Rows from block 9 of the encoder, named by matrix and row number. Each number is 128 + 32 x the weight over its row's rms, rounded and kept within 0 to 255. All counts start at 0. Numbers have three digits each. After the name is the row's rms in percent of the matrix's.
# c30: last pointwise conv (encoder.blocks.9.c3.0.weight, 208x208x1x1), inputs 0-103
c30.49 066:126126133120142170131139163150141104134175125119100142175157132142116121131166197188141122132139122134145146155134158194147167128128132158151169146132125129134122255227122136029132124255141137097172133139120156137175131122130144034159169109143142133094145138135140134102102098131140138113163141093101123138111125
c30.50 127:127128126132129132127126125131127129129130121131129131102126130122114128130132127125129132127129127126124126126130130127129124125137126128126126127127132123128116000008126127129124138010128119121126128124135131129126128130128128134132134126128127130130123125078129128138109109129129129125118128127129125128128129
c30.51 041:110016112160076129091087150087092128115123143067149079135138062156255126103096028142112125097085132120064134134105133108090093129120128103024091124129102093151144153167173123130121119151101131180164133146125060114117114129115096143145069138131098115085164106129116139136122084115125098174083115137125179127123161
c30.52 040:123104123128128128123116132146121119140128124125120129105120125119131125131136131147128167126130119120114125117117131130135108124126123125130117123128120113133170141146146124139129126129138125137140117122127128127123116133128141146145125167144243122094128163128108128255106125130177127135174123128146132127155129
c30.53 044:124142151151214121163198175149171162142159125131141163106163169128129203133157231162152208126139144191054166214160150201193119122128171171083168163126134141140179185192137126129188130143142139128131136120134141145135138134148147142154139147152162207093123160128136149105157117190134147145221125151126131138178136
c30.54 035:118159117127207118137141127153131159143152113144137162079153157079088136136172209137145198128158141124110124166157176252221121109124130178103179146117134115130128153132125136127154114123145132115125136122113151137131138132164143128137200128143143155098122135123137134104151111186139145123193150125106121134167109
c30.55 042:128116127129159079125121175173125138145127128127128137093128129068153173142151145156139129122147133128022128128125133136161099128093126139000128128131118126143117159160190142170153158138133143130133137136164148145132143149163133152131212142139143127133134139137140128160121128166132149154147145126163146144163133
c30.56 106:129162114149152098129098113126120133122106140142143152000128129014086138131112133077139078128142076109255108119091131120141123117094107154141129114127143086089127118121104118178134144109132116120126115135150099115134129104112127175124158107123120079091122104131131114223130086100113100096088121093148107126117124
c30.57 077:134181152147169111164196146133212172128160129123141156093163162117116150118131188153155172131125145182117172192158162201164125142117178179092193164136120122141149173188155147138153102177147140151133144146087133149153142127215146142127124161147142145085148167136144144091222163199127152152191124144109139138167118
c30.58 030:125130125136153124129176135152160130140139127124133144083172129115122133130143146142144164126131123159126143176128135153146114139125138168123162138129127108147150211231145193132187113164158144152149140200114133151149148180210161133142155144151150123086255177129146139119181123220138160149166138137130137154231134
c30.59 060:139218159136130173129151133141159137136158128143131150116155127121060127133129150131155152131132104157169194159127152161128148170129154146151180168169148122137170166153114179058198088182152165142176138228111138152163154153197118062130170114131077163111235111130152133071220127183128165121109153101104121158170117
c30.60 033:128170128122122128126126126126127124128126133128122123148125123138104127135122123123121149127126120129114132127119121124121127169128135120128127127139134128129045127125131132107133109133128131130137127138136114127151127126129092083125109115125034132190161100132127130087160125123116127132017124136140140128115136
c30.61 155:128130128127127128128129128128129129128129128129128129128128129128120128128128129127128129128127127128133128129128128128127128128128128128135128129128128128128127255255127128128127124255130150126128128128126129129127129128128129125128131127129129127127129129201128126126127127127128130126130128126126127129127125
c30.62 034:135255116104117111124112135147115119131126127215108170078116157052057113158142138117143210137132110103184113105116127121120118145124121130129134086155183091097129143134096158082161078117129163105139107183116083109133125187152116052115240094112104161051222091138110107080175101168126096090111146091097120122142124
c30.63 047:128120129143125133132135128126129138127130127130135132142128132128134127128128120128131095129128133129130128128147131128127129128137129130131128128128129129132142135139128127208132128127168127129127145127121173152128147138129179159129124149132183130102124160128137128255125128135142164128193129128122126150137124
c30.64 065:118193109190101173116098120092119146108134127166177161116109130150081120141116066088147061128108113106193107095135133084094094096177096124166100113122185122116180110124116106140210115117128121135112124150118134125173135113118128142111047139119121148135125113093117123134255125072125128121136111138109113129114097
c30.65 070:119100117146115120106108130123112133125115134108143114108125114126148125123119109126122147115113116114103117119112124118121111124122114119098120111125121114133098255255149114138100115197121115144136127116127121126133120110106121138133087138127138107119122126127121134129146132102128123150140111146142142124104129
c30.66 042:118177186147129129142219134129171146129130125130147150104159139131128130136126127127146142119126116220130255184136127127127112126131158148113161161137144117135138151199153170158173124137136158157132134131128127136159137128160158151130106148128117192111136132134132135122255129165126135157176123147130142131160127
c30.67 049:124075138180136115133154154133128138137127142103171123057131135130220133133128125143123145122126124139101144137129131128132093111124129133083130136127115089138226255229167115189196135134125123170129126119138125125126121118137127210137090255130150137112141159128122145170075117118128249165158123163154139125141140
c30.68 048:165122188182141136176221147127229172129200132129174154181186216138153142131130147137145121175131179182123177190199184134145133128138160156096191219142151154144191152149141150105169137153144146157148146148128144147143144134147150127137116177144168142131142155143144160136227199143148147144213139130142135137160130
c30.69 032:126072106134100125117092118116102102118123124120116117197094102152187092110126094129116098124100162103142095076126135093093117125164102103180096086130114145121126129120090091140108149124103084118131123102164170096120115119097098129104212141116109031148110104138129087118092132111111110101114094140131132123109144
c30.70 184:128123128129127130128128127128128128127129128128128129136128128132131124127128127129129126129127132128132126127129131128126129128128128130139127127128124132126153013025125128128128132010127090126128126127132129126126126128144132118128149131128132128127128127022127125129168136154128134125135127127130126126128128
c30.71 112:127127127123128127127126128129125127129124128130125128138125127130115128128128128129128130126128126125134126125121122128128128128128126124138126125128125133129127255237125130127129128230130146125127129129126129129117128130130130123129139126130130129123131129194132126129118124131130130124131129126121127130131129
c30.72 063:125141155158173107153179153137207190136159108124156160083181169081115178120152174136165158127126137172111177192143164180179111116123145192074176187150123112140143155185173127106159000181153135149128147144107135150140141146192154155140136151176140145106154150129142138109162151183134155143177130148131132145176118
c30.73 076:141160151119124123142147148117151133121129155116131126150145128131148131110113139148128128137121142146125155146131126137104145150115148132103154150159097140130183171170138147115153082167133153181149128189075116149141147138148127101108130136127112133079182140153130129072194171153120128143139132105116142131147120
c30.74 876:128174131136128148128133136128143160128136128132128131148138149134128135128159128161132169138128128128142130132147133166131128137146128130159143124153135128158179169167155166181178171173169128128128128165127158128171159128173128181169176128128176128130126167128166164184179172174128174176174171161180161168168128
c30.75 015:126255123121135168119121138150124118143127123155121138136124119126116131168139138142128209124150116120124123125107121129133133127179123124140129123129153128119150139134124146121255121137126134127136120158121122123137125142130128104117166132128133172095200122125116123118149134133128121125132125119117126125123122
c30.76 176:114124116161145093126126174123129172126150138124160165045132158002127142115156133160162093128117138115130109139144170122158112100103111177028139131109120122129114175184159127146109187188126138105151134140161132133101133103098123140163136100127118086072128128137139168157051048072127123144119149081156125132129152
c30.77 043:135134146127126122139147131125162131127135143126129128121136135127112128120125128128132130140126137135148143139141131128125128146118141132116144134136122135130152216255130145125143108198137137131131129132124132135130142120151138108127135126131128143090176145140133128117213131145128155131150125127118130130124129
c30.78 099:128016127130130124133132125128125128127134128128130129129126131137125128127128129125129105128130129126139124128151131127131129128128125130146131127127131128128228143130130120121150124129127123133128128119132130128131127116124129136133119136128127131130115131128128128000146128133128128132188123136132129128134132
c30.79 027:145200151139151082145198140111170162122137148119160133056139142083127152125117152104133141139123150154097158150182130142150119145116143131033142163141132130140135138149180139180141105161138141195139141143114098139153134125138129162115093117129076151129149144135132162142248153162120133173145126164130163133133127
c30.80 042:133249165126096182226255112130186205133162135179142116177099192139102127138126115115108114188124133163158157134255122089120132124187190089187122153143206128129137135126127127110171125123134117135127130125112151131166132155122135094107131138132116171169122130147130129127163155130134165129141126138109128129126108
c30.81 020:130075129144132132130129133127130135127135126129132145138132134129153133128129132146140124133126142129098128130133150132130127129132126144134130129129114132128183161180123137122123117119128137109127129122122128129090126221159126124127150120128127138046122130126128125106151060213128130118120149104110120129191117
c30.82 096:116103126137150126118121133159123102142152105109108138142150124146118126138167191141132133119151129132156141167126152149144141113122124152139182140119124153144193255227125117069145080198135121128177132129124181136151125115122140119145126131141135138095129139134132130000118127117144141130167118121031132130137129
c30.83 040:126113124128125137129124119128124131121130124144129144167130132137114112130133130129134123133129145120161116123130138130080130122141125133208126112129129144118147146144108129132136123130125127122128121127121137121127117138132126138105153185126122094094122243133129113119096058139128122113055130126092183122142102
c30.84 036:128101129143129114128129127126129132128131128116136130105133129119132130123128127127132132126126130130127131131130133130128125129118128136101129130128125123133129128128132126136123129128128126136130128125129129129124127127132127138131117129129166131138126131128124129145160129134129129133134127137135132128131128
c30.85 084:119136106133116122122108095116120130114126129144123134070111134119023109119122102080131092128107111113255104115115124109111113112132097132234117116122153126125109143133124109148122117112141118128117127126135144133156132101109129149102112121124122114135103122118133124110255107107125134120089118147124120133121102
c30.86 074:127153129113113155122121127128121105117133132147111130187127111139052096129128149137126142130127113125148134124118127141112151149133128119195131118140129169127117255153082137077134125212132133074142127138122133125134125143140130072129202099134118125121153114225140110105098095147132128084127152107101113126126123
c30.87 172:129130129128127129129129131128129131128128130129129128128131128128128128128128129129129129129128128129129129129128128129127128129128128130129129130130128128127135255221127131129132122255130169132131127134119129128129132129131131127127127127128128128120143133201128127128138128132128131128129132120128126128131124
c30.88 054:156132187126167186202255142137191142133159132121127124194209172131121132135138205133124148138162235190095230184198144182146157171131245136122207177140121164139157160151134141103166119141149149138144146134115158154137165140179150124132164138135136183127147148134139137118211153175132157136168128139129133135146125
c30.89 061:133174151139183116169216154127184165127159130125145160091172169120109154113143209145152172132123140180109188195159159181172126132117168186097213192128120123139169175183153137138171094166162151157128145153100133145149141124173152139121133147154136147082152189139143146089210146194127148159200135142108136141199111
c30.90 060:128127128128128128128128128129128128128128128128128128129128128128129128128128128128128130128128128128127127147128128128128128180128167128130128127128128128128135133132128128128133124128128128128128127128126128128107126129130128128128129188128146132122127255128126128107126128131128128128146128128125128128128124
c30.91 033:133153141131138126132139129138131128131126130128128130155131128131175143134139137150129171137153144139129157129128128135154128177129173129137128128152133125143149152136132255109139120143134137139133137124132142146161137167145145145161193153149167151161138143148143138073178163207139149131168128140115140132149148
c30.92 041:123130121140137128120114140144120132141128123129134141144129124131153131153147152159138166120144122120096125130114136139141134120131115131113133127124123124133144106108141120109108122121128125123128133124124137133118129118123142109134108126134206123127126129123128131114113153128159134128255123125128128130116134
c30.93 099:126206116131130129128122129131125122132128121126124128108113129112151132130128121128128189128130129123118119118129128123130112118130122126103115122127130115133109126126133125212111157127128123138129132122124129130125128125122128255128103133129130123114122128122126135255164124122129130135128164137187134130123137
c30.94 089:128151133143123124130136137109136143120132139121142132065148131093120128106114130140136123128108125134158135146130135137117125127113132142126140139130121105122150151155141135140139056147127136158132124154089114125134124132137123130107109137124094097028156129133125124080154130136117121141121132126115127126138101
c30.95 024:134126138123123129130156125117130128127120136127128103162127126129130128124119115122113112132127126132118134125141114124125138142128136113122124128134130139131137136127135135132165125134129127134128128136127087129143128121126129130122078126127117147158133129138186130128236149137128129136124126133131133129129126
c30.96 015:127255123129175187118119137201118113176111123171120158149126096128117131206158202147147229122170113123108126126097110135148128130155129120132136120139206107125154175159126130099192139216127124126164121148121137135153126144126143123129126146133103104098174143130121123123187127167129155129142112126087132124121122
c30.97 050:129164191133138120200217137134177141135142128124137140105197136124117131129130147130142150128129109218119236202150131148132115191124173137114169207180127117143146166174151171138174104146162185154142137172097141148148148152167147138142132143140136156113217156131133142122205142185137151145177129144097140141181100
c30.98 019:146124189129134121176195126118178153125200140128131135126138178099108128104135161128130118148125168167132179195184141132131129143124148138071155177136131152136151136128136130139144119143135134129130135133110133135125135125140131138130133111129116145114131177134136131127198131183128156136190132124124128131149132
c30.99 029:130149132131162126128132168150131131142122131127134151128141125131186137151136172150144179126142125133116134142121126150147126130128132168087137133132128121139187172192143138129210130134137142137138135132133128135144132117140172135133113142136132190101139150131133131123202136169137136144185140135132140133134133
c30.100 063:128135127132135154129131133130131143129162125131132138129132138120143135132136133142136122130140145128112130134143149132136129129132126143115133131129124135140117237113136125106124096255134124125143137126116139143140132123122131092135097126135135126132129133135133133105133126119129136139140121126129132134119130
c30.101 065:099079110136104104085091157102098144111127153087140119155119099027145116096116109165125101098094125106021118122106135123113113123080109127000119105111048122129082173083146105069080172248123108100128116109188104117087099114107125113170183088139130105139120125119103131136064083114130111131131130110137129126107167
c30.102 087:128113134132133126141142127138136127135143120127127133136149132135118128127136148129135135129137128135137143149134134136132133127125144136133146142128128126137147154151132138040156021143136141135136133131126141138137136137149147074136134135136153153116139147129133133000148156148138145131182128131086129132142133
c30.103 030:126126124144079163117107129121120131120145131129131159125133124146010107145108081140147145129114122127237123130098143130068126138150125139243128120133154134119129148144123133134143116131127133121146106148139112117139120145135108127117119126119030120098164120125121121104080015141117108121000130121121133119132111
c30.104 042:140119143112105134134133146117132092121129162111097106236132112182174118106109122149118106134111128134168141128120120126113149155109142109160131128144109163127211155138131138081138090155132141146154124152120122127138130116129130017116130126129128115058171136139126123064217178120123128132150127106096135128118132
c30.105 105:121132117089133089099091142133118155137107126118130115085112118021069139130127124139120097114135082103047106114055110121139124129066114129003119105129093099121083117110160113142110181108128128115116120132184115124132125136129123136161201110129124059124120120142122136213103129137122101156122140116255143129123162
c30.106 047:129223158136170119136182169127175170129137140125148181098156141116138161127135202155164170126123125207114205186134141168161120141117149196080172174133125111134171161169153133128199121165140162148136143142098126139158148117172148134131121137145116159091162140140142142108220138205126139149194127138113148134150136
c30.107 022:116191108145111185116112114120121154124130126183161134152124119166130128131112080117128081128126118094160094106135122110118124109227107109155101107125180146132185144153132145141248145154131140130124151165129141137168154144177130157109101151128098201158146126129152132143218138140127142130123127132115127134154128
c30.108 049:130137151124132129154174129127158147127156129139127139142135153130118130129130158128132121138133138150130150167155131128130128127128131129135177193128129146130138224232128129130141121201132128129128136130120158142140141125135132130125128128128126134126131136128154128123157131134128173129140127128121128144133121
c30.109 068:097077119167106073086083125127096160134115138096157125052140102088135128128089061112130156087110072118072133142084147100096112128063123132036134123120121039149104130149148099089126145105070127132167113131113065106046071145124099130175066135137126131084144125067072144164000021135124098130094127124124145118137151
c30.110 087:099065118183077146092104094101108154115146130119161129050134122132097067130088059102132126095104114123148124135138153092090075113162116130145129134107155072152143000048158098145119142132126129123153141119114122135055115124125126171139050135132130167082121163000117147167051000131130133133126114131108154131144129